config.yaml
model: "waveform autoencoder"
dataset: "short pieces for a synthesised band: melody, chords, bass and drums"
train_examples: 26041
input: "waveform_16khz"
bottleneck: "plain"
encoder_arch: "transformer"
encoder_norm: "layernorm"
encoder_norm_position: "pre"
encoder_activation: "gelu"
encoder_mlp_ratio: 6
encoder_head_dim: 16
encoder_fused_qkv: false
encoder_bias: "all"
encoder_qk_norm: false
encoder_parallel_block: false
encoder_inner_norm: false
encoder_moe: "expert_choice"
encoder_num_experts: 16
encoder_moe_every: 2
encoder_expert_mlp_ratio: 0.5
encoder_experts_per_token: 2
encoder_shared_expert: true
encoder_wave_strides: [5, 2, 2, 2, 2, 2]
encoder_subsampling: 2
encoder_layers: 8
encoder_width: 320
encoder_positions: "conv"
loss: "l1"
latent_channels: 32
decoder_norm: "batchnorm"
decoder_activation: "silu"
decoder_widths: [24, 48, 96, 192, 192, 192]
decoder_blocks_per_level: 2
decoder_block: "basic"
decoder_attention: false
decoder_upsampling: "transposed_conv"
residual_init: "zero_last"
optimizer: "muon"
muon_scale: "match_rms_adamw"
lr: 0.0052
momentum: 0.85
nesterov: true
orthogonalizer: "polar_express"
adamw_lr_other_params: 0.0018
grad_clip: 1.0
steps: 11200
batch_size: 64
epochs: 27.5
lr_schedule: "wsd_sqrt"
decay_fraction: 0.4
final_lr_fraction: 0
warmup_steps: 1120
weight_decay: 0.0
adamw_weight_decay_other_params: 0
Rows from block 4 of the encoder, named by matrix and row number. Rows with one number belong to one neuron. Each number is 128 + 32 x the weight over its row's rms, rounded and kept within 0 to 255. All counts start at 0. Numbers have three digits each. After the name is the row's rms in percent of the matrix's.
# fc1: MLP up (encoder.blocks.4.mlp.fc1.weight, 1920x320), inputs 107-213
# fc2: MLP down (encoder.blocks.4.mlp.fc2.weight, 320x1920, transposed), outputs 107-213
fc1.659 082:101124131161113107081151071127110225120101116162099138109169212093126111147148111136057131095098127122102155137128090134175175172124103143136130138161146121135109142056139129154078172121096108137105163084145160170137116163149181144154090118102089145125114168144078157083137140112080197143143088136118138193076112085186044
fc2.659 083:092149136182119132077132111172152145045162135162115151137087174092141105117139151129142166147127103123107105123115145139188167129140116176123097126149135163113130145157132133158133173122043176147078134096076122160110098129134078078165233064110128151204076143112165156136122161085153111149142091118124112071086182101147152
fc1.660 077:165115095136096149085078141146124185165186119139072126135136123109118082114110129128121116060123100112189121156110119128141124080124142136085158156135047138071139142077094113126146145103159130127076203134109122197095132114123111147089139094176107149164105074176154086117102152139111201108111117202175113104046105085135067
fc2.660 074:171104137126139128092167186156133248130110070068103176166189111170085057112162093090178127115125109098078078104151123124122101093143127153083110128078122086098109123136123154162081140148177133159100136132161106200170113091119106096135161148112155153111147117141058137121108149129131094074116138135110134152105162102076144
fc1.661 098:160174158095128117148112069148095109089176154104184165104121120137153122096108133166182128114122130058176152140064109130143132094144129125158182114145104146137176105129169156177104201115149118129207102148042113139148176102153104154115072087133160109136076141137159171125145136073169158155218122124206178129168150131190112
fc2.661 096:124121133075105150098079118091175057177110173106132108145117120128113179126081142115075145094193130132132132125092128106117116120094135088116119136094176167168153170131174106169115134196184069110106172149193119144062172126122115120135097093121053140146084141189126140132099112118123089123129112157149132189114154135099117
fc1.662 081:157022105102161078149112089107144107096193162119194124128180130128161143127120175117148089157178116099101195177160147133154170115109100137168157150145096074133169157079098136095116143066058144130169133065096105152102161130140156134137109083140177077133155132134157154148114105106119091099145077157137164140153026086127138
fc2.662 075:160090109093135122109120029159099071152144192170104094164128112139071155174179109149183165155151123132103156167169186129131147083107112146161101119133171094188152137131138128112119138146190150126172122143146192088145108150146103122143140106130130000146069134193121115119118119108143165142105105137150176124130167092155081
fc1.663 087:083169118160110079170103090203129164169123184169118109087095147144183138124164165179108106173160148138125078162125105163131158138122168125139112158140125081155104143145107110135145155124127134202128134139144101109133144107143093140113092137133142176072142145106155090165078160132096155110088127147110032143122092097117100
fc2.663 074:063214113097150130145138065174156183115084165140178124176116059140116132096143102155132077145119153117078040161131164134188149101153110150174097141201157191142174204145104157099091126171084128169110108126154094154147210152151158148084177068118118133108142120089143083139100146064127140104090133090174095138130108088110138
fc1.664 073:115100117128127145104120175148139121163196130119127096120094113147085123124173184190175039162141192107122112088142146081122135070135090127116077172092132143154064189187135031125145132167151152075134175138082123109145149086195130131114093106088054165106131103194144160136133144172135159134182123091127160129069087125149202
fc2.664 070:140107055178162163147099117137167115174142130156107156134117132081099095115136089099138076095089125101091137149212082126117131116127145099140135165123161103163116129163106113138097133118116158141162120118104137085090104141124133120074140144115085120213109154159152147185058113124111148087087123112075075094177209096175139
fc1.665 086:122096118199128131098139163088082118090132149132161099114103129117174138094147086226115102151068125111092105155115151144155128085106144124148192152168107166172145124187147103146062152131197175165140113115090123210173214084115174082117128095150133165174158118158090165136119127045151112125126087120105168132101110145145114
fc2.665 096:111110088146178146114141100110106173150058125143100154133122107134112141161128060141143121134155157099155138123125116105144129129133127126142115131105104054146227120176149098115101174099159119128070151123079153114099170170139108085106120180109126150109097108136098140113114112115121150072113124156127112137178193130092115
fc1.666 111:120123085140118158131150070154140112124121177114128119124130186106121146137124099118163142173067122186129143159145094087110122099105163123108110092114109135121084159097149173163110094088079120158124172155072126143161144125141055107132176111060188144162126096163141157097140124121080121118170098094142162139095061105169121
fc2.666 101:152137108139141071116141140143160107104093116135134116124127122096121165104119170091129104145111087106123028162116078202099131144117087100093100116116054173102127113167187126067151097164126123099151106142099154135193097148146045106120121154097108158175126071114104107186166151141170131118125151149189066128144195138100182
fc1.667 097:097132141148159148180072037109128107119204106146149083155117138112204155149097176107155152153114108120164131173107149063116155139157159175160108147128159189102095105102132167135138169128098133121124105110121071107095076105112134159120112131118142143104129202135091170105130128101174113118168062156102150088188145090104146
fc2.667 107:148154144103102124151177165164068065133118128155195089146137077135076099160087122149117098154120103129128086145112193081110206107123132118155127093114155119146215067082135125107129156121103128123156128125150114142114121121074174093134137071150167080083096155126104148105171113080159134088128152152129126098149216144162160
fc1.668 105:154063125137079050168120113140163106129112124192131073124129141123210147142079192202135118168116075145116164155166114129103105120124123136123130068166123126147140086106118070103156127109089170089139116137096093106157155138167150117102086112121113127138179099148117109144101096197085136169091117097137119153128119061114114
fc2.668 111:092095113139131141162066140158188124074097147174151154111097178132172124143104153143169175182175121166145125128129112147127129094037177157101130141158130094123180130117060121078156109118108088152090158121113138136113133132177147085091138161133110085098130037111148146096131185190097101155173087073181130099095157114078158
fc1.669 100:169153093075140139126156197116140096196195130163173113076166203068155198143143133136156063151137152127095130118155120098138136137188103110111124168126184101092123090173128108121095090106134193099151149115097142114132089167090165123136088134081162178131121146102135124176116112099122132138138093102212139114137155097161195
fc2.669 090:146116156118158152074128110130072099145160098108112093155178093097099124135184120118158079089108121162106080109071112098109127183154142112149103126169077134136158156133104085097106156129092164155124034151158153126098125113053146149144097114121111071093132159095090090135135127139097116057088103147163128114110192104110168
fc1.670 128:097096133116121166148117111133139110175113143091094173104112131151094065142123192106098135176103118125145195133172152128169108120105168150116099177088171144119112106127104150126070092064109162185079120084155160056190106105123171117095164109145160127128153104166108175134110130132221089148149093062078048124137124112174121
fc2.670 134:121113152146151083153150040110128067147070120189139176129133191128173177098133121089124129109125087124066131132101149153114065108133092162127130107112174145132113148195145165130070123193097101114108095099122126111131112147120060164158123136117107112140113044146078101176156104132077183113085131158119135168094168095121154
fc1.671 071:156124143132115156041137187126080147138239142145111089157111118140166103128104163185111111114172117156094104133135166150159149162152110111120112085133077115093121114086087114089081149094084146149118091071133142176188154082103166144141084127144151128140148128112110126136131151167148102112167133075197086110139126106121137
fc2.671 074:104121116102130163070125129152084122101119121130132125203080128172127101138181113164153104146123096169150127158140105097196104173094108162137109063123142138107145062076153125138123146060121165163085082095096136205136139077122156120152144128169092138174109144111084084121124162178145132152100109103169138164118155156113157
fc1.672 088:137119134156154135113090212080162173142143042181083065094126078113112176133118070121134161118124122098162127072142125088230189118105156090170120139168152094099079174112095167147130142105125086143110110107148123144148108096108072170080112155117123194135092141128129176138119177124099131181182142099187065125137064163175174
fc2.672 091:122137123144124119072116095169122085183106184155147115138132121107135156096116147158116174133110089179150095125113099147064151147128172102171176120087137140169141184138162153162117211119160136117154096125128108119114148174100114149168148085137130129068099064140139048123124081189114145070146126156110146136146204151122131
fc1.673 085:145135091096159109204111129129104126089119135158117095109195133129154064127126121101115116086151122083134103141156145149160097151179114115156107140148105102086137145081102110119092186171127095140178134159137152100135153155172107114075173120182091130151099098082165111118127120156099117137140157088148107138091062106136110
fc2.673 067:177133125060114101153115120176121100057063114184154138134164156111163086112133131049155131089110182110103063134151122162142095097098099116137155167116078122138180194106102133122077160145127070103173123133166145153126150156103111150110148083108125108112109087119087157133181133111096100075119092127109069108153144127192129
fc1.674 103:140107138129124105122129112166109175091173073123116114135123137151143139121103114132132129113177137062147112110104134119131116139096111094134104114116101117112110128126158111096098102151128097099105127145063081143194134147091140136112166174155111190075100168152154172069061079196138165178170165090128122141132070064107125
fc2.674 100:113115093122137186102188083100068141175060094123156100176127084117159119115069155154095084123144123111144118137128080143169132176131182102105091132075057084122150164138144138095133122154137116088140111090119100081155134110130085185127125201139143148125154157092132092154192111180139190110084195145060076088144158148069180
fc1.675 092:178109083164173163162129109176056119157117121178122154122167189152122145103116127145079139119134125132127121120074141154157139112113178136117110136128178136079113164093113101088111099121076145156149176092164093050163135137077093134131212210054111202115166192125142135154105090105136115114083170105218132149160139103164107
fc2.675 085:152083086090159067129120119194113095146156121136189147126118164183125154173126140063084145133121106143133038186172163098141202116118138148169143105107133178097135100140110102120103107140127144131118108172083127131160104199049039158185128115143149151148072165099130098155109075135167133087114132124133138099111235193163090
fc1.676 079:126130167091141091100167187104113204094158106101099156092136100105086207116061110087107174158104129106101056126082132152207135167172125171096123152096137162064070161136106102146117170089093142133105109106153074109094160132096141127117112085147108108147107114136113161104109144083116102087189120149180172091162090167110174
fc2.676 087:153124079115131101144078197122060121164105100117070108143136094135114162120149163098145141129142126141143065112113150106185109127156150137131137232118121169116075208102128110114088177147100179166134145039152065153123168138165067126131142123114123085111148088194080107148128124103136097072150129150147173134140209063097166
fc1.677 090:193120150107101124225136120151125175209107153166137146057153131158167149130135170149126152090152096195132158151116102132103135089160097165176132148138133149127166138127164120123150128098117149135152112187127087087150144153075146116074126127120130171129129124144112164129096131161152079143127126090170138142143041153147056
fc2.677 087:151094122172151124163101084149122166128094153149109152089128141094053120150115152172138083126156050174136083156092160055093079093083098083149131100090095130114109085095104121073121152114119146094113110115091124122139110105053185137136157160122098160086097152170136077115086128145093157152143106165175144164116106146171154
fc1.678 090:121115173147140144123114098100126109123148115163186092089104150135091111123156109136137143124078073224109186142151131170157131113116159098127124120125187102178083155120135118099140090171145137079081099133133187089149113113113074160088193199088130086106077107045120160182065150112152178183131147166161117130144100135151062
fc2.678 085:108135130093110137163161156139144138150091100107138174136082138100107096108099205173160144106090153146044128145126165135137150139103127096169066105147098103142123085116171108129136119090127071205136111058155163091150169106124138177195152088079109157149112142093137121162113093133125131077163085121030183114115221183138144
fc1.679 076:090169116081142137123105115111171161127209175078156166090089137149130150130081172137142122109149106184117099099091117122161102111129149131160139160125091095168152143200064148108133134067099127155156149188120153131070162121153158174093137157131053163200134097110139091113135168166115077206183138146153110103102043105131062
fc2.679 082:099197152073142116159186074105199148063174201057172111113150104140085095158124116102122160082151111162115073147119095135149097105084108124163166138119065098085170150164122137108112121118140106105099148119132163164157102101136148154110171139131065134109125123093118126127178149126096120099112097093098114143113120167120123
fc1.680 102:137134168143150125131146154108163121104232139124156144045119043168031130156115126124090163172071157153162123086156130149182159129154095131091129141078157116128095127078094145133105163094114137075118057115109131181070146186143119169130117182157120174143131145133118117115072144110112117117149139130149133114124061145125096
fc2.680 101:176111138084129128182072097126107084140137121069121114159089099128136100110104147085130159168110147150096055117164100130201163100170090145125114143093078105116193075142076149141070126101057127120032121078155158167134088133130138083147106183141133197174113109156081117051183117141082150115129104141122129132151231090128139
fc1.681 105:128141108101133158161108166091123108123130162125131116099149115124165109172134124143150104086173132138151127139147111180106189089153157163178087093126132154106102089157183148147173161140047141176104145152114126126154137097152184170103150160129070153094159112152161066115134078109160166120172078191092174100116089069090093
fc2.681 097:171165154126079098194184093123189187145120162159178074092142139173068161156096165104147160147109146096159114081050129092084204127112143134081119114121108058051140114132099111094075145141127211149108101141162166139095102078174125133068176109101113110138093116221134131107219165140153106157109143153089131133129140140127086
fc1.682 046:138163124093107099079085086129129161118128080156137161080101183171135142165085149129089150154137175057159184152088126157200152119116107130082116127091167087108144123156147112091101144107115131165165075127088115129131096135113198145066118108123037118139132103177116178105166129104113107129103119123155156114128103161120105
fc2.682 055:156113100118076152089111144185125210097070061104126156126098110134093125126118175119112198150103098103137129126152134131170124104105137154083092110102145053152162142119097112102106098139155132149135060091104172181174122140102071134161151142183120121081131119128089098097166118166145076108143174167138123080139178090108195
fc1.683 101:159147078179192115084160128170131112082194174140131171119097109133147099114125102148137132102195147092177058134129166113172117113126127151150087136105168135101133080069147121140141201108061120191127092149135146103151107081092182084151106106132115051149143157107172135139196139070130140184186149111128150149164100155088100
fc2.683 093:130197116121155157109144159102132117086204114105159129143162159135202104120143130122100110120167121096218050139137191093131154148094121147102103097099172150175140135105137166119158143138076131141132104012142144153142140134075177082110040115132148122115136133145123127102147141110155051178115123124129142124110158164113160
fc1.684 114:082117153152128123132136112102157176097142100162154115137157170077101136109108144096088103144121083148088143196148125121073126126136081169147141173120101137131121145188133120095159104090157097124155141108164098095112140035106184081134070130081122106148140104094165173166096126061117122132141136139130088104146111143120122
fc2.684 118:154118164162149121115148116145033127108138159176092117145069156120115053130101157139141096149160069088124146118095119141167195156153175172143113128100124127127090140190100129118089178158163144146186105145081146102128156103124119073205120089157117088176121115112115164120152073157119095152139102105079198131073165111137121
fc1.685 102:135111095124087156104096073048129155109159094084162160084109140132161116120095105194156151204174104138166114145130085123111101104149176118153181164122137159070106131074150095071136162082070170125147174166076110174087120105109110145075098146157089150060114147092057108131076132141100118135078149118133075132152126153158134
fc2.685 105:141087095082142124145139040116114069138098099151143176168142107085041147144096155118127145155170083087085132179169117093111127131113122107123120120157131100133140118154161088086113131089106199097181106104115193116098153136104046146075174134125131126093130125125126087156107150129096119173137185103118077114150220140183135
fc1.686 113:117141137102092123070121154102126160172193113124167126125102119130174085098087143138092099115134109136120109119054129082122162143112151115175101128158105140059083137204155146111126177122155128125133131173142136161156033139117106149151112157167118141138183146096149144120159182143155147112111156102122141119145102102111148
fc2.686 121:129112099116211163126177143182071126140186125131122208143128098128161145153078125097103125110172124141115101159092141131130122138123188135133084108132130128194139147123140060076112143079086089144121166129146111130184116169077111156131158085091162128162075088108095110088123152080131131100133102153100109140121140116118142
fc1.687 103:101173122115164131099167127153170129192105118121119126160069144168150096083078109190123091177126128130161194142164144148161096165100114126114144183099185118156046119182106078074143095108091104156147168107155068204158077136131136146115110076079146102108134129102111138128055124128141126167185125125131116136127080124123169
fc2.687 105:107129107100113147165173047120123127191046167090089124166053121121136057118123125156113100134112105154112137097168136122095151160185165146133094084100132165181112145117160088102187092125133144079096189127122168120129121151095063147136086165132130151058114045124055072106053120135112132146116103169182132144126160099167148
fc1.688 076:139183133129118120151146104136152135135213126091164185127169158115074168161093108154136099171130184157188097099102127103081100156133110151129170146099081099114056094144172162147097199099152123146100094132094121147096128096144105154088138197099119126187141098153179136142162109099093149178115185140099163159184103103137137
fc2.688 078:186144129100140127073197122133087110148186134069178133129153131138120094103139132144102204133133133116103096192124138125166173133116131137110150185059166085064098149179074129101103117152143136145154124052147122160075125111155101137189119167162140097125102219133127116109121111139127034173123148149102114131115141110111122
fc1.689 083:081120215126163142141088102130100148144058165091120145105096132105138086163151136104078102141109168121115227125136113112108146112189125130125110140105117101153118105109122100156091164128151113145145098076193158092132118126139130177100134119172106150142157127101122165131044125123114130118069076143185116118121119127107143
fc2.689 100:141159115133146154142186132140202141164094127064161185147074140143095145171123149102173081093140161077061183106129125108118153154114062094114118110109150127137129111191156116127167091131160125131108139113088157126110081115120143134123135078096127149133132179083144122093061103176086175133148123189162127214104151136154143
fc1.690 128:175157135162114066123086129109180201130140173095114146190122182102205118095155167113127122085115153131203179153162100132102122096096127169121132133163115094154224115094119123120145160126112124122132141102107126160115158154108165087066100120162138136099141185158109118095093195124128139141084086114142136153163086068097174
fc2.690 141:124107174137155087155157150138095132088108181099127093145194136119140136133114096145171182182166117165101069161118110153051180159075148155148107144077118131161166134164200130137159140117175141118100081054149167142119118111128095105162161130127151139088126117157190151103112178106096104141125163118126076138071154148161117
fc1.691 088:090125125104111106097144150182087045125111203082198146091146140167153079161167130180148113140146046102132137201183148159162165159107099138116061120091147149128122113111137111146094094130077192044118148147161135188157116142120146103121118129099126108109128124112146129100075118161143146177129096083127181102095040130147085
fc2.691 095:095160127118139090115124124135123130119119165068117112121086144151135124145189097138141140100094116161193131142182154143132124156130157164155140098148157120063151090089141113057150144169070146096119074096137095130197038173128144155078160130094115087097142137130134103163119111055188110078105150112180103105079111149080122
fc1.692 100:067100168166119105172140146159109212123068154080189069127130194146116113106139162136134136116141136147115203116167098123154151073204086144069144105127158108128141109056116119145125135143134164150128132120159078119116096087120150135078117077180117149136127157161087153156127136144194131113111122179140149175147116113139132
fc2.692 095:078153157119124128130118109127106075166132172160123147201131183127187150117131176116145106147148073108092096093089120124148147134137132139122079109131166148143143123168119170160116052109105132125090124105125126108181082099129086114116109066123103082122109111177136151138158139060174083165148177146081187135129234071140157
fc1.693 058:147172142118173158119116053141125181144147141117132149152146174068131174141131143098130145171130159136115173200134105144134099120130105128109128107141146156205135097066082096123134133111136150185169150143123181133111124161090091105136043116165137105177155186120141078078101183137107124141091137115210171109131126118061182
fc2.693 053:129146121090152101120115058140101152153115166077107171085114148107079135118121155092192170144150109139120081144119173133151127125123122161116135122135158131141104115101103092083148154152123117210128119139144135116168180164076097122196087126145093104115177195148199085068136121101114155147150141121236189100111125110104154
fc1.694 091:118109087112131115143129066105149165074174167096161120169101085108126117169119149093135167077104067146138217181184137140145090081168092112143103136065128133184138161128111150147138150109165140082163154162110095196124151071103131120156125113113155186056087143182136124175141104139214095148152128199127111120128100088132047
fc2.694 095:088112092198118119153087078125173110135129147048161080223052121146134124124129136189103143109117153087129174105142150155183141119090088122122085138114124108144172159151155151121158115132136128107107198155094129151118118066118119105183090146156133136075132114159146154119144083115093163131155108131112115125157191111133097
fc1.695 108:137123131131137105152143177116148067123097078138075136031176107092123136161113118127133151185137098162199092124180167138180153063120135150130131145138157097115066151090106093151142122123125126105134118159131049090137118098137161116174145167125194138178098112063067145135168075118087154128123168162135130155119029116152182
fc2.695 117:086158124179131096127164051118061098160072101154070162173102167142167142104090149083131099140149084055118155129097072155137175087156144139134169062149093141111113141179147108085129140091108160095147088106085163101074135105136050117079144110120136093180182135024104143087140078119176104141131161145168142163176189132121121
fc1.696 081:136137147116149092140148129099081091103107137123132155102127113168154114173106151167145134126143118121120132112145113132142049104108140105132120110135110128105128186047127134149151119123147155128074200097100177157183158122113142161108110129120137090104110087176111180144079125142154109152143131147195099105151063129151133
fc2.696 086:132101086141141136118137120118151118127138180124091124087085135093079185140139075186123098202081158103162123114120168076057103167116145090100112093100187084179101144112162114156118129096086104112141130123116184175134131169118090149160137124126166108099154113152121140110159142092122105143154132189172160145086155113112141
fc1.697 112:171114178125120137188108129109079142097120120118113157121110114127119150193158166149141099160125123131161192188150149160172134156113081172104105061148125125159147204209179193167127144115078120077158158124157071142100115142116132087112117143138128142174124114127115137110106091127107159109106140191139164123114065132112132
fc2.697 120:135190078123141150137146031096084086103082153093093118170116091118106149095150086083137078150169144178147147148229086139116102163075117114175154191152123131156122070090145105131167124071135157112146110079138087107144104155111070118170147102171146107143123139139070130109120119080163129077140156195140096129108211127186101
fc1.698 118:052104139105133135169161055140069167158119061141178074116110148142143128144105095133160105107123161166105171139076144075115124137134142098175159099125120118115094152059167145075140124161084125213160114136160072092187121061194185096149142142124126153152109100096083149129204139151078118094123119102134121152146066110141179
fc2.698 139:159125106175142118132118138136087131153089126133092096138120094139111142137183126122100128144119102101084087060078122084129169114161090148170111105161117119171099114120116080153122159164154125164106176134130094126170174122136117145113123101082080051133112097065080134163122123140062083147103092093080175147087113115149133
fc1.699 081:160140133149138138152123140134108170130121114152079082153150157116125142120154189138121101101141103055193100101115122110083066054139137088148200119151112157143171086115165188116132162152094179114124155106190110108138148117135107140102122115142078053115091154171105179103215112158111178102161121121176113148161105165104121
fc2.699 087:125112131153137091089110154112155170096056206149147151181141178130177173139111105115104110096176081093136147147199180086145130131120072191126150078113130146104121125173153101142135167134131095094089076152137118130079146079107146110164127137137133112152139174190105095092104165138118122144095130127181104070099159101074122
fc1.700 121:128186139204089131184160112166097140087167153102125097113184144115110161146078157111139140151120154081110064079195146131133121072165121148138197162149095131144108163148156114194121169100115093156147178154119131169158156099106094074133112129155152141134132097113144216179139100145082157093108147137110130159126049120088111
fc2.700 126:090147137157119080095153072112157116139102146118075094114124110092058172097120096089075108098119133149147028126183106132097189135132076101059115136128144091139125105124175161161159108166114066175129090127132189126185119122125053115144148125156081099089170138131104136155174138070076109175127156129095129124121163167160105
fc1.701 120:149128099148104136154148130135053165121086173158179128107100100136128160144149184114106150101078086127161241137094113143116000113114132143134105065133122120180178135140094113177093140153142165108135151162078097106125121118170087189136156082074173165186163140164094083116107145170174110130159125164117195159143109150145098
fc2.701 127:067129124128168084179128137139104148124101171114152157107130103140133160082103132155127122107203090030106140157083146111111100122100165119107108082050109135121137142147126083159125108139140122110125116120201138112137120120127158126125168088103114146105082116047165110134219147094159090064112106157082145177074068152158178
fc1.702 105:132175129106120106171172095146159137139208115084140112052123129140096128170102119092136094136111147132163069045145121116125117144117125140099158136156134113144129112088139148186118176118111139181080153131098141147090118139081143151111150166075166147155065162137133163113109153098197140145147065118140204145098135149166110
fc2.702 096:133088109092151097105168118084117169135091082109174187078103100110097153134134130143111101165109098225136112113068081144133151167095098125082094127096109135107167093170117124120112124180132101209125079147109097129188160162138140119164173136163185139176096107095156094137082147121169138122088109078157083095179152139097128
fc1.703 128:115067146066147118075160141127154113172176149137046142147125139100168119095121042145069155139098111139167174124165158099141120170223114152081136093082132114146088141099129144120158145113147115132143126170106109130201087096143093121060141083106133115108109132083129160079082158108158135138098099182154116132186150140143153
fc2.703 105:119085141089128114126177172085114172175057161078164167246134117146101135110146092142149123115075047166111059139141205151104123123135110142110147117117117138112118157134177185145102113105112161118151061092144136171147155117122103103114138106119158115116155073128149120107118150119142133117088161113098091109147217133110095
fc1.704 075:191106147146097070146167101138149157118119227099167149106082082134130119165100134183115107102127074132094157127101119108112088183150125096097134184122118103140129161137121139160144107135151158114172155173115160145114131142073105133117148177138095046075084085178100123176073132155112108183110127158141150179131083131068090
fc2.704 053:137126118129166101077115134222107160174053149123140113129118113129160133152081149094150125084148157062094114115183122114184141114179124104125100120171130132103147152090141164115117117137150123095164141127135068115131130155149114130125128119132127085115114099143128071120067109120098092116211126089122162132123172168123103
fc1.705 105:147163117105146143101095127065117100137156086118140134127122136138102035155108190159097148141084215162122145115150115098184156141157109085165146181090095127094151145105152128107122201078134120089117129181161139106123186146126089127140140095146147188089184130110106135118178121138103107087164095137127167154126056157129161
fc2.705 101:173108125087120176122176056067150068121074138142186110182097090144090117170184107153169120160119091118153123135111092113142122150167090072162087141117112127111142138150101098108126175108130106097111129137187134094095165174148077127215153135109118125171138170064121056125147146057077112110132066145107137176100136139097138
fc1.706 101:126140163191107160146134125178147105202114178107123163059140079107161131112118123121095081078114142085119192135106161145145072163141088118094147108152169090142111109134121118092131112128166138140095140122124098198102069133111133175101104034086116136086112127115081178123120085155147101082115169128092093175104080111109151
fc2.706 095:138099179167157173064117103102082054171082155092170111146154147092099136119139151144117091127128101131142119129131080131105114148126137087095088138111155149140118123174106160158095125123124107117114129166108187173135143110083185115181093115096058116140177078127130095089122134117096147119127160110079126100126206130107106
fc1.707 089:143079113115116139050103143062111130174159114098089107095105165166163055153111128155089113154150131115131175097109136138121116151150149136091144166094125199193078112098131079135158147121128166119151121141121078075072171103124140132119079106139110117169143077068100153141141076116148200112139126137165136146144126147120117
fc2.707 073:150095158075149162083130110171121146099157077077150154138151101073142155218132157172148069161179155093130166145094132125056088138121166086131139106129161054116111124129103193130149117134124148190121127109131177116145158099187118151155138101126138073108101153097115121131129117115098086104100152141168125139093176127115166
fc1.708 132:155136115141107103155169128180160121113150166091115160099074150132099130169158155110174124093201091177116078133127129104093109085112176135109158122177179134075141067045133079125198107098077131208168120089130000127209116187159176158053120131078130134153129115128156167197146095101109111149066097165137089149107109120162158
fc2.708 137:160189124094126120122157126157168115107069141119094129115130113130114192157165100107110118148156126170203070121123169101102144150134178138133060169120142126140140113114148155103090155093106119153134123127156071072115119094131155093110143151128124152097154100182177130116100169079135102098113124205070158095117203102110173
fc1.709 105:132102126124159154095138149125180171194138131114133126124152123200142114167143194093087127121126119121112202171100217079142110117101116152113091123177173126133159107159157128133117095130147066155130151127130171186146147098136223127066107113139144103159113140156128113130149126081127181082153117078114159144119044110137077
fc2.709 095:184113112152145142086157108071114090134179149110119081152136080135158150160167061167123139171175098186148147153137137111130149172062130167144150114078098124069170095135154142169127097096116113089062081094099155172136169159079090107138158115155156062121111104134084086124154084128101156128146109085120115164120151149151085
fc1.710 069:160172100108142128085141133150096161130166106140113147074080173132125178128075124146151121119097107100125165121160144129152084161142123131149147164079139095149159117111145128124122075074109166214176083112207127102182124170112184054137089154151112104148068182104121163078106173118136146109200080124133096165144166149134145
fc2.710 089:129148102115112133088147081172119142123082088151099176177086128133114153160163055117168119174149105097194096146110135124140113134165127121133131143136137146143158145094109159129183091101151122170112114107153091111138097133133147086186121113120074120161157167168160100120133127117145112149197137163157141171141240133177173
fc1.711 106:116069151165083173189156150154145108100177105152136150153115062135106140108097150068174164104181147173074195145154181129134081077124127137081113148066108105142098123164106113095145166113112157148132143127122052160082122124121136151112127112094093233133161118128148065148059087112108149132188125160103123147117109129090115
fc2.711 106:103136097122108150098161175133132088113127118068090151135111083146105125146099100149152151082097113127108078121091089122162082104120112148130140162117124162144128095203132128095137057113191093122131185097128100102128137113102060174077120103082073117117149155102171106118128097143148158146145130135025101172113217118141087
fc1.712 096:145138141098106151113086150095133155098116171109144122129127105131145128149136117164146120143130136141116183134178164092148090162119135150153132116127160116101164128101125123160100091133074098096101135158090134173060121114167159130087123143167174121147167164128132089113173125108152113151136113178154098126130088137112102
fc2.712 095:159103157153136137093091121101196012133116125124209180142068128143111103081140104101169156095142108117186133162123159143132092121147173122128114075106150142160107117227142111135139096119170111082124147124158099119132151090141175138088114105168146077133134128117103101149146109119162170161165182107135163130070139146143116
fc1.713 125:167135178102118113111158122163128080129099110097160150119104112167144126147097135149175189132121168076164121147136069149179120095183117139166137137124064166223173068120124162188137178144135147103172171108120090103087057137115121120135099153140162115156123087147159163136009125119052137146162144166108105124165116131145081
fc2.713 112:107139157115105146134175116131089164144117136104174145111059191129069203153067213064109161070112135093108074123124140128143119135138132139103088134134106141160143155125129157131107139151103156154141118041127123173131096113129117133162154128117130119149153122163109159132079108136078140088129115171107099108135190106098158
fc1.714 113:142120086159110116152132095163045104091191165067122129183124125149158104123075131140144146119143163221145165085132102088182134102141130106172103183106129124162162099102122089130137126053125111120123177113157169138101175126139099145046084118060123121153102149114178138155093121119176168145149111223080159148137061079109122
fc2.714 093:115115167137163119123127126125161046135092148126074090190116133134093103140159120124175154167201079124119107128134110082141135134204145163164148129112147126121077129131131086114151132152141097163133080132125156171116155126138161117109111135082147157122179145154149145134086162122083093124117128161080194137138227123050152
fc1.715 069:078148129162097146173141130156184156123178189093134062094179161101182110114128177093134124156206137144150127138072106143151115123178141097168095167153138117121108103120166155090158141139130216115107147143139168097160164109137117086119159146139099140145164146167151120141121127113076109153124093177068125061092073113090127
fc2.715 071:146169151120133086043124142098134093090096078105116165083091130142120101159110099153156092167185157137100152161101087097161129097130176162108125108098170090069166144169127113119116133088105115123101148101098167202060134101117121143111136104117107145095101096187108127086085142050059151081136061107163145163104120157075169
fc1.716 131:131143163082149133144125119123105143074143109143111157193131150142160112153171189169134171136142118145121169192083113084162134129109130186122126144144138086137091153060112126074080118128171157159132152170142177141126137153125125134095158179092112179168107140101161117114086091142157139089115138087044081137128059104141109
fc2.716 129:121143118125136146061121126147090176116163045188051159157139120140081103128072148095132135150145073112186140079153089118111172137126202125122127093112088126165103152128084132075110118136134057135171094144185138130176134120143140134139086136162142099128097151075144120186193172127104116083118157165086105085092112131089152
fc1.717 112:097124149123103093222178145128102064084060150131099131091111137140160151105102086160178154137062113151134143087141099163199130098092144149118107133095091096124164117100161155141106144156090138115117180147121114120141104202179157130131141142141104166119115172127122116085144145081134134109139155095142186124149054181078078
fc2.717 108:135140151154130138125163111169033096129068121111106107102078088154137117093124080133139136104079095153164098091174077140105073114127171081101094135124117144096155085107177166097118165170179163160135093072102115169127082191140104088130119138116120177115142100111044106124138141118160124139091146151101125137130177137144131